Rows from block 2 of a small spectrogram flow-matching model, named by matrix and row number. Rows with one number belong to one channel. Each number is 200 + 40 x the weight over its row's rms, rounded and kept within 0 to 999. All counts start at 0.
After each channel's rows are labels from the 100 clips, of 14848 (inputs lightly noised), where the channel reaches its highest value: "strongest on" is what is common among them. Only what is clearly more common there than usual is listed. The data: melodies that start on their tonic, played by one synthesised instrument.
# convs0: first 3x3 conv (model.enc.1.0.convs.0.weight, 96x96x3x3, each kernel summed), inputs 0-95
# convs1: second 3x3 conv (model.enc.1.0.convs.1.weight, 96x96x3x3, transposed, each kernel summed), outputs 0-95

convs0.0,255,126,171,214,242,86,154,174,233,144,147,160,206,205,233,254,268,186,240,194,230,179,213,222,186,247,104,132,203,234,199,219,172,227,175,225,224,167,232,226,204,160,192,224,146,153,139,159,215,197,203,176,198,212,181,240,182,189,140,243,175,227,181,208,201,249,176,184,216,166,147,237,211,228,152,238,208,227,190,124,251,112,121,182,222,229,205,225,284,220,267,163,144,217,237,170
convs1.0,169,232,213,165,180,171,210,267,192,261,206,125,241,194,134,205,157,154,178,207,271,189,165,192,190,132,206,233,253,143,214,180,142,189,214,150,184,169,176,156,220,159,156,225,264,223,133,202,217,250,249,171,267,199,216,258,153,193,241,88,213,141,180,205,199,227,226,193,172,231,210,168,236,115,242,307,162,223,163,220,211,254,161,181,221,164,229,206,157,180,221,146,247,223,172,222
strongest on: bell-like

convs0.25,235,219,178,131,249,155,251,202,156,145,213,232,189,205,158,203,248,188,187,194,228,194,131,193,180,198,156,171,219,241,222,204,179,196,216,230,225,230,152,239,206,185,191,204,16,169,193,188,216,191,156,197,168,205,186,256,251,285,194,226,188,195,209,201,166,207,160,183,235,213,198,157,147,210,269,221,237,185,212,343,173,248,187,168,215,187,129,153,233,218,155,247,137,193,207,194
convs1.25,144,135,228,340,183,235,163,195,243,192,200,193,193,216,183,184,159,247,178,223,203,191,244,153,151,216,128,154,228,223,163,190,210,143,155,179,171,83,179,221,197,217,242,222,247,136,220,228,187,186,207,231,222,176,163,180,154,173,167,226,175,199,137,157,150,243,203,259,120,186,264,166,185,226,152,263,178,191,135,216,197,199,247,295,181,176,207,172,252,187,240,198,222,161,222,208
strongest on: sine tone

convs0.28,144,259,175,204,197,179,190,181,175,171,181,98,205,178,221,204,179,171,163,159,144,161,187,134,218,153,191,226,204,187,211,153,190,251,164,225,188,148,266,196,182,176,269,218,149,235,195,201,172,213,156,181,165,124,163,231,221,221,218,243,183,156,204,153,262,261,181,187,206,175,205,150,222,219,172,194,210,171,178,323,215,213,316,180,189,166,230,142,232,141,267,279,216,196,256,142
convs1.28,176,168,199,137,236,208,189,233,194,227,197,217,94,167,140,225,164,242,213,183,263,273,167,179,214,187,203,240,203,253,232,243,206,169,176,117,219,170,245,182,226,208,199,85,214,137,220,107,204,181,216,163,235,252,194,210,154,139,181,220,220,245,160,172,203,217,211,141,219,155,108,247,183,115,193,251,172,151,185,180,165,162,223,186,275,200,155,213,179,255,185,189,173,188,217,242
strongest on: oboe-like; trumpet-like

convs0.58,278,146,185,173,186,144,224,168,211,217,251,214,206,221,198,291,260,231,229,225,215,264,205,263,213,229,203,147,173,287,181,184,166,208,105,236,234,202,250,171,204,159,255,228,196,220,236,188,151,174,248,176,196,201,216,221,171,196,211,223,169,110,195,157,229,220,152,198,199,132,167,191,200,247,252,94,200,171,164,153,136,150,202,132,231,179,128,190,144,192,193,196,176,209,138,162
convs1.58,146,293,162,155,213,181,209,187,246,223,211,230,231,251,141,169,265,301,192,194,166,215,253,198,256,291,206,234,237,143,231,181,222,187,247,194,152,156,161,164,194,194,136,208,192,245,246,278,190,204,197,178,144,162,181,193,218,195,139,243,199,238,173,258,184,207,224,197,221,232,237,180,134,136,196,163,226,182,219,187,172,172,172,164,147,205,177,148,229,141,193,107,134,134,217,185
strongest on: mains hum

convs0.70,255,236,143,171,226,251,223,227,220,209,198,150,264,158,221,197,170,172,249,250,256,154,160,222,225,199,178,228,195,180,230,209,236,169,149,226,217,185,255,210,194,193,255,213,247,144,181,167,260,226,211,238,171,260,189,173,237,216,165,192,117,214,238,196,211,193,187,185,215,283,150,152,223,100,169,106,108,187,168,191,139,184,150,118,179,127,203,151,159,161,225,184,213,152,175,161
convs1.70,158,229,207,261,174,158,179,217,181,217,148,214,180,162,187,212,213,252,165,178,162,272,210,215,172,161,208,175,171,214,145,185,211,268,204,246,158,156,194,188,157,155,182,244,132,212,262,201,186,215,244,203,178,189,160,226,215,169,224,145,228,202,192,95,86,255,228,182,164,170,195,188,136,282,222,82,293,184,148,180,199,186,177,193,278,214,202,243,194,165,218,171,153,245,192,201
strongest on: clipping; bowed string-like

convs0.83,259,146,186,262,207,249,203,216,208,85,142,208,190,204,152,213,158,154,192,146,218,164,192,170,149,220,187,280,219,171,178,167,204,204,222,173,141,140,175,160,155,225,164,183,221,169,182,229,231,234,197,223,248,245,218,217,267,264,148,182,214,245,247,215,190,206,183,179,182,126,298,212,104,275,224,167,184,212,188,188,222,155,224,193,204,153,247,143,201,227,223,223,109,199,183,142
convs1.83,169,195,197,133,217,214,219,238,169,244,219,173,173,239,224,189,191,217,236,166,198,218,174,164,181,169,288,187,205,216,219,242,194,235,202,187,182,138,204,203,238,214,213,152,227,132,233,104,183,224,230,228,278,210,163,105,101,210,207,171,216,168,151,212,183,276,190,215,279,109,122,267,197,210,163,216,270,167,245,222,204,228,235,179,269,257,187,211,232,177,172,179,195,143,236,259
strongest on: oboe-like

convs0.42,265,256,208,181,240,142,188,191,241,236,184,228,210,186,252,164,154,219,155,146,103,161,188,152,293,190,219,87,247,231,163,191,252,240,232,184,168,176,206,245,221,195,165,138,157,177,162,181,168,157,155,191,171,205,168,209,187,221,165,219,185,221,207,219,154,199,200,183,214,176,170,229,300,193,173,178,197,214,193,119,174,99,205,194,185,244,190,185,177,286,159,178,169,183,222,287
convs1.42,162,170,213,211,135,239,201,212,181,257,210,209,227,162,170,284,233,190,157,231,189,200,221,180,167,226,125,190,161,178,283,260,211,182,201,215,187,255,174,253,135,233,223,280,200,222,206,319,220,179,190,206,265,151,198,254,188,214,133,160,245,162,219,98,228,216,238,90,165,225,184,193,170,164,276,195,159,221,212,215,214,204,219,242,210,229,226,230,186,202,197,271,202,234,211,153
strongest on: saxophone-like

convs0.27,182,216,290,180,220,276,185,240,174,266,211,106,163,225,206,224,150,205,214,139,258,142,142,226,172,135,206,248,175,139,206,155,205,214,185,195,174,281,170,188,224,216,206,215,153,199,196,226,243,214,207,246,208,174,191,190,211,154,196,179,101,179,211,214,251,170,221,246,212,205,233,178,200,242,232,207,203,307,102,147,210,182,217,208,230,205,130,106,235,226,168,179,229,176,175,252
convs1.27,171,152,177,267,169,199,218,214,207,218,202,246,151,185,168,190,197,166,130,232,142,251,209,222,220,205,94,166,151,255,205,214,237,240,179,176,164,184,164,196,209,183,159,190,239,237,226,194,219,198,190,133,183,242,229,112,187,192,214,161,230,241,306,279,172,226,221,224,253,200,203,245,174,185,228,179,249,164,208,193,261,267,137,213,175,259,190,166,118,179,119,143,152,176,232,261
strongest on: tonic: F#

convs0.55,126,144,167,203,165,174,193,157,202,264,215,267,180,222,233,178,132,210,159,135,231,247,144,195,124,180,159,222,177,82,193,196,217,228,159,240,217,184,202,187,281,168,171,209,218,216,249,255,178,271,187,309,214,148,215,255,217,232,210,126,189,205,165,199,172,268,191,211,208,177,187,230,254,237,219,159,152,212,197,213,216,148,270,233,154,156,230,175,211,265,209,155,198,216,201,188
convs1.55,209,201,162,158,176,172,179,186,223,101,175,225,136,146,147,164,194,238,235,178,145,264,183,158,262,183,149,141,264,209,195,175,181,235,229,166,137,175,227,202,214,171,127,88,175,137,230,141,212,139,208,194,203,148,267,164,216,178,121,161,182,200,196,162,177,208,238,145,224,159,270,259,186,180,172,262,246,171,155,204,185,253,191,193,192,217,174,215,164,189,204,219,245,207,250,152
strongest on: sine tone

convs0.79,196,114,160,175,176,208,213,233,210,150,242,150,104,177,212,201,134,218,157,166,232,178,136,147,205,197,172,154,234,150,206,200,267,160,175,180,236,114,181,223,150,164,146,222,197,214,180,174,190,241,165,193,226,181,159,253,190,208,194,162,180,152,206,183,162,171,218,265,239,264,152,205,186,159,204,230,206,232,150,80,208,138,167,162,174,168,224,206,217,247,214,133,244,277,170,262
convs1.79,165,196,205,151,230,236,230,171,199,263,223,217,253,230,194,211,229,204,210,180,231,157,101,211,225,148,222,157,184,80,220,267,204,177,123,204,188,209,167,251,201,123,244,188,159,254,222,247,192,138,265,255,243,180,187,277,219,225,231,178,179,245,163,170,202,239,189,254,183,220,186,137,179,154,163,215,265,217,262,131,156,240,131,191,248,217,186,191,154,147,164,201,198,163,192,183
strongest on: square lead

convs0.14,187,167,215,149,196,206,249,193,167,266,193,199,211,231,176,382,181,229,176,160,248,230,140,148,196,172,184,149,206,209,186,186,219,214,197,174,203,307,204,217,186,190,142,176,255,186,209,174,189,222,161,242,207,137,295,199,222,208,199,219,152,207,179,194,196,241,192,195,203,210,234,224,199,153,191,208,215,229,208,99,176,88,162,193,212,152,209,181,209,236,273,176,246,241,241,196
convs1.14,169,212,204,183,205,194,162,203,219,158,201,195,246,169,217,127,211,163,214,196,142,173,305,203,158,161,163,150,195,275,181,273,237,196,171,208,136,207,241,170,233,198,160,133,173,220,225,233,190,207,193,181,167,255,212,207,142,106,188,216,218,230,219,234,169,241,236,206,219,162,260,201,159,193,132,194,262,200,219,168,227,294,137,206,157,117,154,140,152,111,153,200,190,159,245,218
strongest on: tonic: A#

convs0.78,197,223,242,238,223,240,197,187,180,168,236,231,203,176,162,230,201,231,153,167,144,183,194,231,135,223,197,247,222,180,198,139,189,163,194,253,214,191,182,273,218,231,255,155,192,195,206,246,216,287,180,144,188,144,192,188,173,137,133,173,179,245,211,278,151,113,139,275,185,200,201,200,231,197,218,191,216,234,147,285,196,186,284,220,218,82,279,181,203,180,241,229,184,148,223,172
convs1.78,245,196,227,233,135,192,231,223,224,219,102,189,221,179,223,139,206,183,188,197,251,180,204,271,221,201,234,207,138,110,190,187,133,187,217,240,194,193,196,152,120,180,226,212,190,123,177,170,200,114,189,213,261,131,190,215,214,194,281,219,183,209,216,138,181,222,184,166,252,173,189,218,172,220,203,263,242,197,202,218,232,232,199,155,263,241,109,255,181,254,201,300,220,259,237,179
strongest on: oboe-like

convs0.60,259,225,217,211,162,238,174,31,197,215,216,268,138,183,209,204,184,189,228,180,215,226,236,206,142,255,246,209,122,219,167,199,175,175,312,161,167,191,178,200,178,313,172,147,212,144,195,216,181,198,182,193,210,158,166,202,207,211,197,192,141,279,206,181,181,216,157,253,300,195,221,234,191,239,220,230,196,227,164,235,208,254,198,188,196,208,209,184,202,187,206,277,231,172,166,212
convs1.60,160,168,140,208,88,271,251,165,126,271,158,189,225,306,186,164,214,194,169,180,216,203,193,267,245,213,254,197,146,207,174,231,188,249,257,152,141,208,226,147,130,307,218,210,181,202,230,203,138,204,158,190,233,258,157,251,197,212,221,169,229,190,186,240,213,191,202,210,118,235,206,226,185,211,168,216,166,176,186,237,187,177,203,224,167,232,218,223,210,244,228,156,159,263,253,210
strongest on: thin (high-pass); bass guitar-like

convs0.66,235,155,165,179,182,218,237,157,189,161,182,280,193,160,96,211,187,250,194,200,140,317,265,195,136,170,244,147,195,210,247,206,219,213,139,207,204,183,167,229,196,173,226,174,174,237,176,175,227,131,176,145,250,235,285,135,208,258,193,218,196,191,168,186,142,176,207,185,227,224,244,175,198,189,196,218,172,230,228,258,155,191,159,210,183,258,285,257,159,242,196,282,170,240,210,234
convs1.66,136,254,171,225,190,225,208,198,199,140,223,116,260,224,184,214,174,180,242,141,215,182,117,170,219,189,171,203,241,179,206,218,204,197,297,180,206,237,169,231,204,221,196,238,252,211,293,239,225,304,186,226,201,139,216,130,246,128,198,208,196,230,152,199,224,272,160,196,164,236,189,167,150,223,197,174,189,180,228,73,190,161,123,183,199,154,187,192,230,225,245,228,197,224,197,254
strongest on: sine tone

convs0.77,216,163,214,223,234,102,132,110,212,223,123,212,198,247,195,224,199,191,181,238,161,181,245,233,164,274,236,216,159,193,142,208,125,157,183,148,226,191,165,166,94,150,258,215,253,221,215,191,137,179,174,234,237,201,147,233,209,209,263,169,256,199,191,189,136,173,251,212,242,207,219,237,174,208,195,256,298,175,172,206,214,173,161,180,224,140,228,175,229,167,211,250,207,169,169,246
convs1.77,184,222,138,183,237,162,316,313,177,197,276,200,114,181,172,246,223,213,234,168,210,220,142,89,209,167,193,177,206,162,210,206,278,181,204,161,220,169,228,289,221,168,176,174,196,220,166,159,181,173,192,228,177,261,228,191,184,156,169,237,138,178,146,176,81,227,185,173,226,170,227,198,179,142,179,134,206,236,224,205,193,208,188,201,202,183,179,147,208,192,199,237,162,200,190,237
strongest on: sine tone; staccato

convs0.4,222,214,199,155,215,253,206,265,194,202,168,206,211,179,185,188,204,225,171,189,208,210,224,173,139,210,137,237,239,179,195,182,243,183,209,184,163,106,187,292,320,195,181,181,212,222,179,281,225,153,137,167,152,120,179,159,159,181,181,192,213,320,164,295,146,208,188,205,204,210,223,174,246,130,230,171,210,196,233,180,210,186,230,257,213,122,213,181,191,238,209,142,189,160,144,228
convs1.4,209,195,238,210,120,151,238,173,190,180,89,169,221,176,222,170,227,142,175,190,181,191,184,266,201,204,190,172,176,84,182,289,128,220,183,186,211,254,263,163,110,182,200,188,232,180,201,170,166,201,201,270,233,190,263,185,236,115,161,158,185,163,181,201,150,181,239,176,218,228,209,204,185,124,165,189,268,210,226,119,216,156,187,162,260,217,201,205,177,203,213,267,208,204,228,155
strongest on: oboe-like

convs0.51,219,266,216,186,228,265,147,191,207,191,232,198,198,131,243,224,186,236,162,188,196,242,278,191,178,211,198,213,171,243,159,227,198,224,145,172,166,167,225,166,192,212,164,151,173,200,207,148,183,231,300,166,160,137,143,139,164,168,151,230,230,143,116,156,199,200,120,226,157,158,247,218,195,208,191,223,252,277,258,227,250,269,215,219,279,231,224,172,155,254,250,187,193,130,204,212
convs1.51,170,215,218,191,202,246,202,182,194,213,174,174,153,156,223,236,226,153,264,141,205,224,189,249,198,190,162,182,207,116,180,106,213,179,209,209,239,167,189,197,175,201,188,282,194,192,259,205,237,218,245,208,170,260,159,214,279,193,216,264,192,240,207,175,188,154,142,148,205,270,171,133,202,301,244,239,189,184,183,224,238,141,184,250,86,198,166,247,209,168,238,237,208,297,239,181
strongest on: sine tone

convs0.18,231,177,162,206,169,220,245,217,188,198,150,196,199,187,189,221,163,257,223,151,157,187,232,226,225,236,217,177,196,255,225,199,151,162,174,198,287,248,259,183,149,194,194,197,176,125,180,193,220,169,186,171,168,243,225,160,201,240,188,271,183,172,165,105,173,184,147,180,126,224,166,252,312,144,187,158,195,192,219,199,242,243,70,263,169,254,177,239,204,161,274,194,158,185,193,169
convs1.18,173,200,255,213,190,197,137,215,153,166,205,153,244,222,194,198,153,183,149,220,322,262,156,214,259,192,204,184,221,191,151,190,159,211,223,155,128,255,225,175,209,175,208,144,169,253,188,177,143,214,154,177,196,166,185,228,148,171,238,198,136,235,247,182,240,197,232,251,175,184,220,117,189,203,183,240,140,308,151,200,212,188,318,160,140,166,261,185,159,201,217,174,187,223,198,195
strongest on: clipping

convs0.44,143,183,241,204,216,112,217,118,169,226,233,214,182,215,171,240,214,210,209,206,187,235,165,173,245,140,213,142,141,218,198,232,185,244,155,122,227,224,164,170,62,123,192,206,199,224,208,177,105,124,181,203,223,193,215,211,228,237,262,169,192,89,160,111,162,185,250,168,208,168,234,184,197,195,175,230,224,189,201,172,170,261,192,209,191,177,251,190,225,233,187,206,216,213,184,141
convs1.44,243,261,163,228,217,177,135,228,212,142,181,191,170,163,238,176,212,185,178,208,210,159,265,212,174,269,208,263,230,169,205,165,157,169,202,203,161,261,283,280,27,208,172,205,207,146,210,221,222,275,244,187,273,225,167,196,218,105,228,259,189,258,226,193,159,215,179,201,218,243,197,190,179,226,179,176,150,236,187,205,218,180,217,161,248,239,156,206,141,205,195,218,212,201,194,172
strongest on: flute-like

convs0.53,166,194,220,167,223,133,245,170,180,229,227,242,143,193,247,251,230,229,183,166,222,203,222,135,194,183,191,263,172,210,231,164,134,224,158,153,173,224,182,180,152,114,205,236,221,165,211,201,94,160,220,201,234,231,209,197,255,239,264,234,265,113,228,200,205,213,234,229,222,205,270,248,192,226,196,216,208,132,204,323,185,254,218,226,224,238,223,199,235,169,162,279,236,251,224,159
convs1.53,178,190,255,212,121,167,203,184,159,192,248,180,217,205,187,169,189,172,195,174,265,169,183,177,218,171,247,217,270,209,187,232,191,151,150,215,175,195,149,185,274,176,263,192,231,228,274,217,136,168,152,160,134,191,205,143,204,166,219,196,187,276,191,276,142,259,191,335,109,142,237,156,202,201,158,199,198,218,212,199,290,219,184,203,186,169,210,232,197,257,233,221,207,209,266,204
strongest on: sine tone; staccato

convs0.41,219,197,213,200,154,174,191,223,235,175,89,168,254,219,238,222,227,219,225,197,231,261,195,157,179,170,204,169,168,188,88,279,128,241,223,204,189,214,219,207,150,152,254,189,225,157,193,138,167,144,150,253,152,181,200,202,309,209,202,131,238,169,222,227,105,226,192,158,184,197,243,196,270,145,200,243,217,198,206,209,224,172,277,221,156,250,203,164,202,210,229,244,254,217,186,220
convs1.41,160,199,146,209,204,242,205,113,213,234,246,166,176,194,200,169,149,194,152,163,201,189,251,130,188,223,181,247,258,181,298,180,275,139,218,242,233,222,151,281,242,211,145,173,247,226,231,186,220,203,209,183,201,217,214,213,123,223,182,186,210,111,217,229,180,188,167,71,266,233,270,208,135,252,164,168,148,237,172,216,204,236,230,167,195,200,198,202,218,227,150,156,198,176,177,200
strongest on: thin (high-pass)

convs0.93,204,158,240,202,144,158,247,139,213,214,221,270,177,272,105,293,192,204,201,173,221,266,177,166,254,178,218,165,206,137,215,184,220,217,147,220,199,289,174,253,239,189,217,199,197,181,279,213,165,234,198,170,237,126,280,173,198,217,181,169,196,217,146,213,200,172,156,239,183,239,223,151,207,70,119,187,196,219,202,176,212,194,192,210,211,158,204,163,174,240,255,153,189,247,199,199
convs1.93,200,222,242,115,254,177,193,234,165,184,209,267,222,151,219,218,187,176,158,209,198,175,231,163,185,205,100,218,197,199,211,188,202,201,149,173,201,202,179,219,238,183,173,177,233,188,159,240,195,205,191,154,188,210,204,185,189,159,175,160,218,205,251,263,166,173,203,220,279,215,205,281,188,228,167,115,213,205,211,164,208,257,213,209,150,118,156,145,79,133,201,135,242,67,186,233
strongest on: mains hum; flute-like

convs0.45,198,252,228,201,187,208,177,227,201,88,250,209,224,220,219,167,207,176,218,194,191,201,193,227,104,166,165,76,244,199,171,236,238,268,204,174,223,170,107,239,198,240,197,203,109,195,283,223,227,169,152,270,215,133,175,203,152,171,177,161,213,227,174,201,170,170,212,265,155,191,210,226,218,215,175,259,181,221,247,271,195,150,186,253,206,201,133,186,208,143,173,162,148,227,198,216
convs1.45,149,193,188,230,213,236,260,167,218,301,225,228,134,242,255,189,216,229,183,220,133,260,138,246,146,212,201,231,202,261,189,250,200,148,195,176,223,195,224,229,267,191,237,213,225,172,155,174,245,142,165,264,159,185,199,68,145,179,185,235,200,206,163,224,202,211,228,277,230,168,264,165,176,194,274,126,214,184,147,176,217,211,259,243,147,223,224,206,203,202,243,204,172,166,208,171
strongest on: bass guitar-like; white noise; sine tone

convs0.32,229,225,224,169,228,281,208,251,162,160,216,226,134,180,236,144,194,269,162,171,188,227,141,187,149,226,182,254,238,191,200,156,217,187,284,195,144,202,181,247,230,284,167,148,243,171,206,226,329,255,155,154,205,196,151,194,251,195,188,264,259,240,231,245,207,217,245,260,178,239,194,183,181,186,204,222,189,176,241,244,164,208,207,203,130,143,208,127,173,189,192,144,222,154,198,231
convs1.32,139,232,122,201,107,278,181,236,231,196,128,179,226,259,206,181,173,197,193,218,240,206,260,272,247,232,212,209,225,183,203,188,139,254,181,209,261,233,201,201,141,269,233,236,204,179,196,169,264,155,170,163,199,252,249,210,185,223,212,241,196,185,186,253,210,175,204,212,304,201,192,247,221,95,217,249,207,228,206,218,218,209,271,134,246,195,147,258,213,230,216,241,250,221,182,251
strongest on: oboe-like

convs0.48,300,191,194,219,199,167,197,186,183,270,195,172,199,194,294,224,157,214,268,241,240,202,151,204,208,235,167,162,207,142,258,220,243,169,121,140,197,212,193,300,265,162,193,235,225,212,160,258,191,261,224,137,190,200,226,255,155,178,140,226,190,154,152,185,188,213,216,251,210,263,188,205,190,225,78,242,231,220,200,177,174,229,163,218,249,215,221,163,238,207,227,190,180,276,200,171
convs1.48,148,204,195,161,130,201,150,214,192,225,279,185,225,149,175,202,215,157,217,234,202,245,142,133,171,242,180,194,220,191,238,258,217,241,204,240,196,236,75,167,178,233,206,209,174,261,228,230,162,155,188,169,230,309,159,180,167,153,203,129,203,133,154,213,324,177,189,259,163,156,160,174,233,218,198,209,184,197,233,139,195,203,195,235,218,175,216,251,207,182,233,194,193,269,234,230
strongest on: bass guitar-like

convs0.38,198,168,243,188,168,172,179,202,223,162,249,214,192,150,256,159,146,195,217,202,285,261,122,171,118,211,149,217,201,220,159,193,132,263,194,192,181,215,208,238,191,175,134,163,152,239,172,170,190,193,160,180,244,181,330,172,272,212,261,189,277,199,184,207,108,232,216,168,181,202,232,175,150,235,182,242,206,226,193,202,180,150,270,209,173,205,213,195,147,261,215,149,214,221,177,266
convs1.38,192,240,186,171,181,187,235,247,162,193,223,222,212,218,189,183,252,178,217,234,204,178,181,84,157,206,193,187,272,152,239,132,135,166,174,182,202,257,191,179,203,184,133,182,230,158,158,211,196,292,233,234,223,163,247,159,153,267,138,174,261,174,199,139,143,174,183,257,242,244,258,225,168,168,101,148,183,184,175,155,181,251,152,260,156,168,206,178,190,169,231,234,222,161,206,145
strongest on: rumble

convs0.17,245,247,241,169,217,106,212,213,182,220,250,165,134,224,207,200,278,198,234,219,203,180,315,162,138,208,242,171,205,297,139,154,46,242,232,220,226,244,238,176,168,192,218,248,209,197,222,156,168,125,242,199,201,239,124,180,245,236,253,176,189,179,211,196,235,151,215,157,173,195,218,166,193,172,196,166,167,164,221,223,216,231,216,242,177,205,193,200,191,198,208,254,181,196,182,166
convs1.17,183,195,207,172,169,215,199,219,167,183,189,257,232,172,179,180,182,138,196,216,190,218,137,197,212,179,178,201,169,182,144,172,1,224,167,116,165,196,190,168,247,196,237,159,206,140,141,237,212,206,227,214,235,112,226,203,207,174,185,255,231,213,170,197,161,189,252,268,153,150,201,169,270,128,238,233,254,214,199,178,207,236,200,235,184,162,186,162,158,181,175,219,203,144,140,176
strongest on: clipping

convs0.34,252,176,193,234,206,192,201,226,279,143,198,236,267,209,224,226,288,171,249,295,215,196,199,237,194,204,140,141,204,222,183,164,143,161,226,184,199,198,208,198,236,187,186,209,149,206,194,201,171,185,225,160,173,145,185,184,158,134,165,162,82,184,208,205,242,180,146,254,179,131,152,184,237,202,241,148,201,235,200,124,169,101,170,182,228,118,180,209,205,214,232,254,229,156,139,228
convs1.34,172,201,153,228,195,188,272,227,141,247,202,57,107,205,284,166,239,194,135,124,196,223,185,183,229,207,119,170,186,205,197,170,222,243,222,234,246,158,217,222,225,201,209,265,157,203,200,209,192,168,218,204,205,232,197,211,192,183,231,249,278,158,206,209,200,191,223,163,183,256,228,165,101,200,152,185,168,180,152,203,237,177,255,245,229,277,231,183,136,203,192,208,139,241,225,184
strongest on: pink noise; white noise

convs0.74,201,200,218,196,151,204,153,207,196,201,209,177,136,208,173,198,237,168,257,176,159,166,204,124,220,241,218,249,236,33,187,195,215,208,219,197,252,258,194,256,225,203,188,185,180,264,180,243,292,223,172,156,217,196,224,214,138,171,185,155,211,233,221,232,202,168,226,211,283,222,180,239,93,192,212,175,268,127,135,215,227,216,220,159,185,216,197,157,183,185,177,219,162,219,121,235
convs1.74,189,179,240,205,211,201,241,249,218,242,221,256,257,201,211,204,225,269,180,240,151,235,211,148,168,220,167,123,242,284,234,199,248,190,236,191,279,178,171,197,159,201,168,263,150,260,244,241,195,181,178,140,243,269,171,175,245,243,297,247,201,265,221,216,172,239,169,274,197,179,227,155,196,236,213,243,161,200,181,214,217,211,108,230,212,205,188,236,142,194,179,225,117,235,191,261
strongest on: mains hum

convs0.50,133,178,181,135,267,185,165,178,147,210,199,204,142,202,172,214,162,182,158,196,181,183,175,216,186,126,207,165,208,170,188,162,228,198,163,194,166,204,159,338,358,187,208,165,227,175,187,131,206,278,150,237,224,170,176,260,232,219,156,197,214,212,217,166,204,201,214,237,219,231,188,200,250,159,212,156,213,209,225,221,220,144,182,153,201,119,231,166,194,212,259,145,243,207,239,147
convs1.50,153,234,131,217,68,189,203,226,255,208,70,199,183,205,211,183,196,199,196,184,239,195,227,254,184,270,222,178,219,120,191,229,128,203,240,178,190,275,224,186,173,195,196,250,184,148,145,240,202,228,214,202,222,195,204,184,235,158,286,189,174,207,161,194,202,233,208,135,184,183,225,195,140,148,161,211,199,217,129,188,211,186,173,168,233,207,110,238,143,226,193,260,188,269,193,152
strongest on: trumpet-like

convs0.81,234,195,206,197,270,241,162,225,247,248,243,90,245,238,227,249,317,203,220,222,226,184,209,240,153,254,203,186,247,121,175,194,188,157,216,215,212,214,187,184,198,224,165,251,194,206,151,220,201,198,143,254,189,173,218,232,190,196,172,208,155,213,193,218,197,188,190,170,174,171,250,226,146,235,168,56,138,134,109,182,196,164,190,135,219,179,150,262,182,183,214,181,176,194,211,162
convs1.81,233,210,205,124,198,221,262,204,208,106,211,284,238,219,192,232,202,269,211,204,171,245,176,169,221,197,191,232,222,250,258,189,240,148,225,246,222,121,233,201,183,242,232,74,249,250,291,232,258,227,144,249,193,227,195,226,225,235,177,211,209,235,222,192,220,157,152,210,190,219,208,186,201,160,201,173,216,238,181,306,208,209,239,142,129,177,195,250,189,168,266,195,166,178,169,220
strongest on: mains hum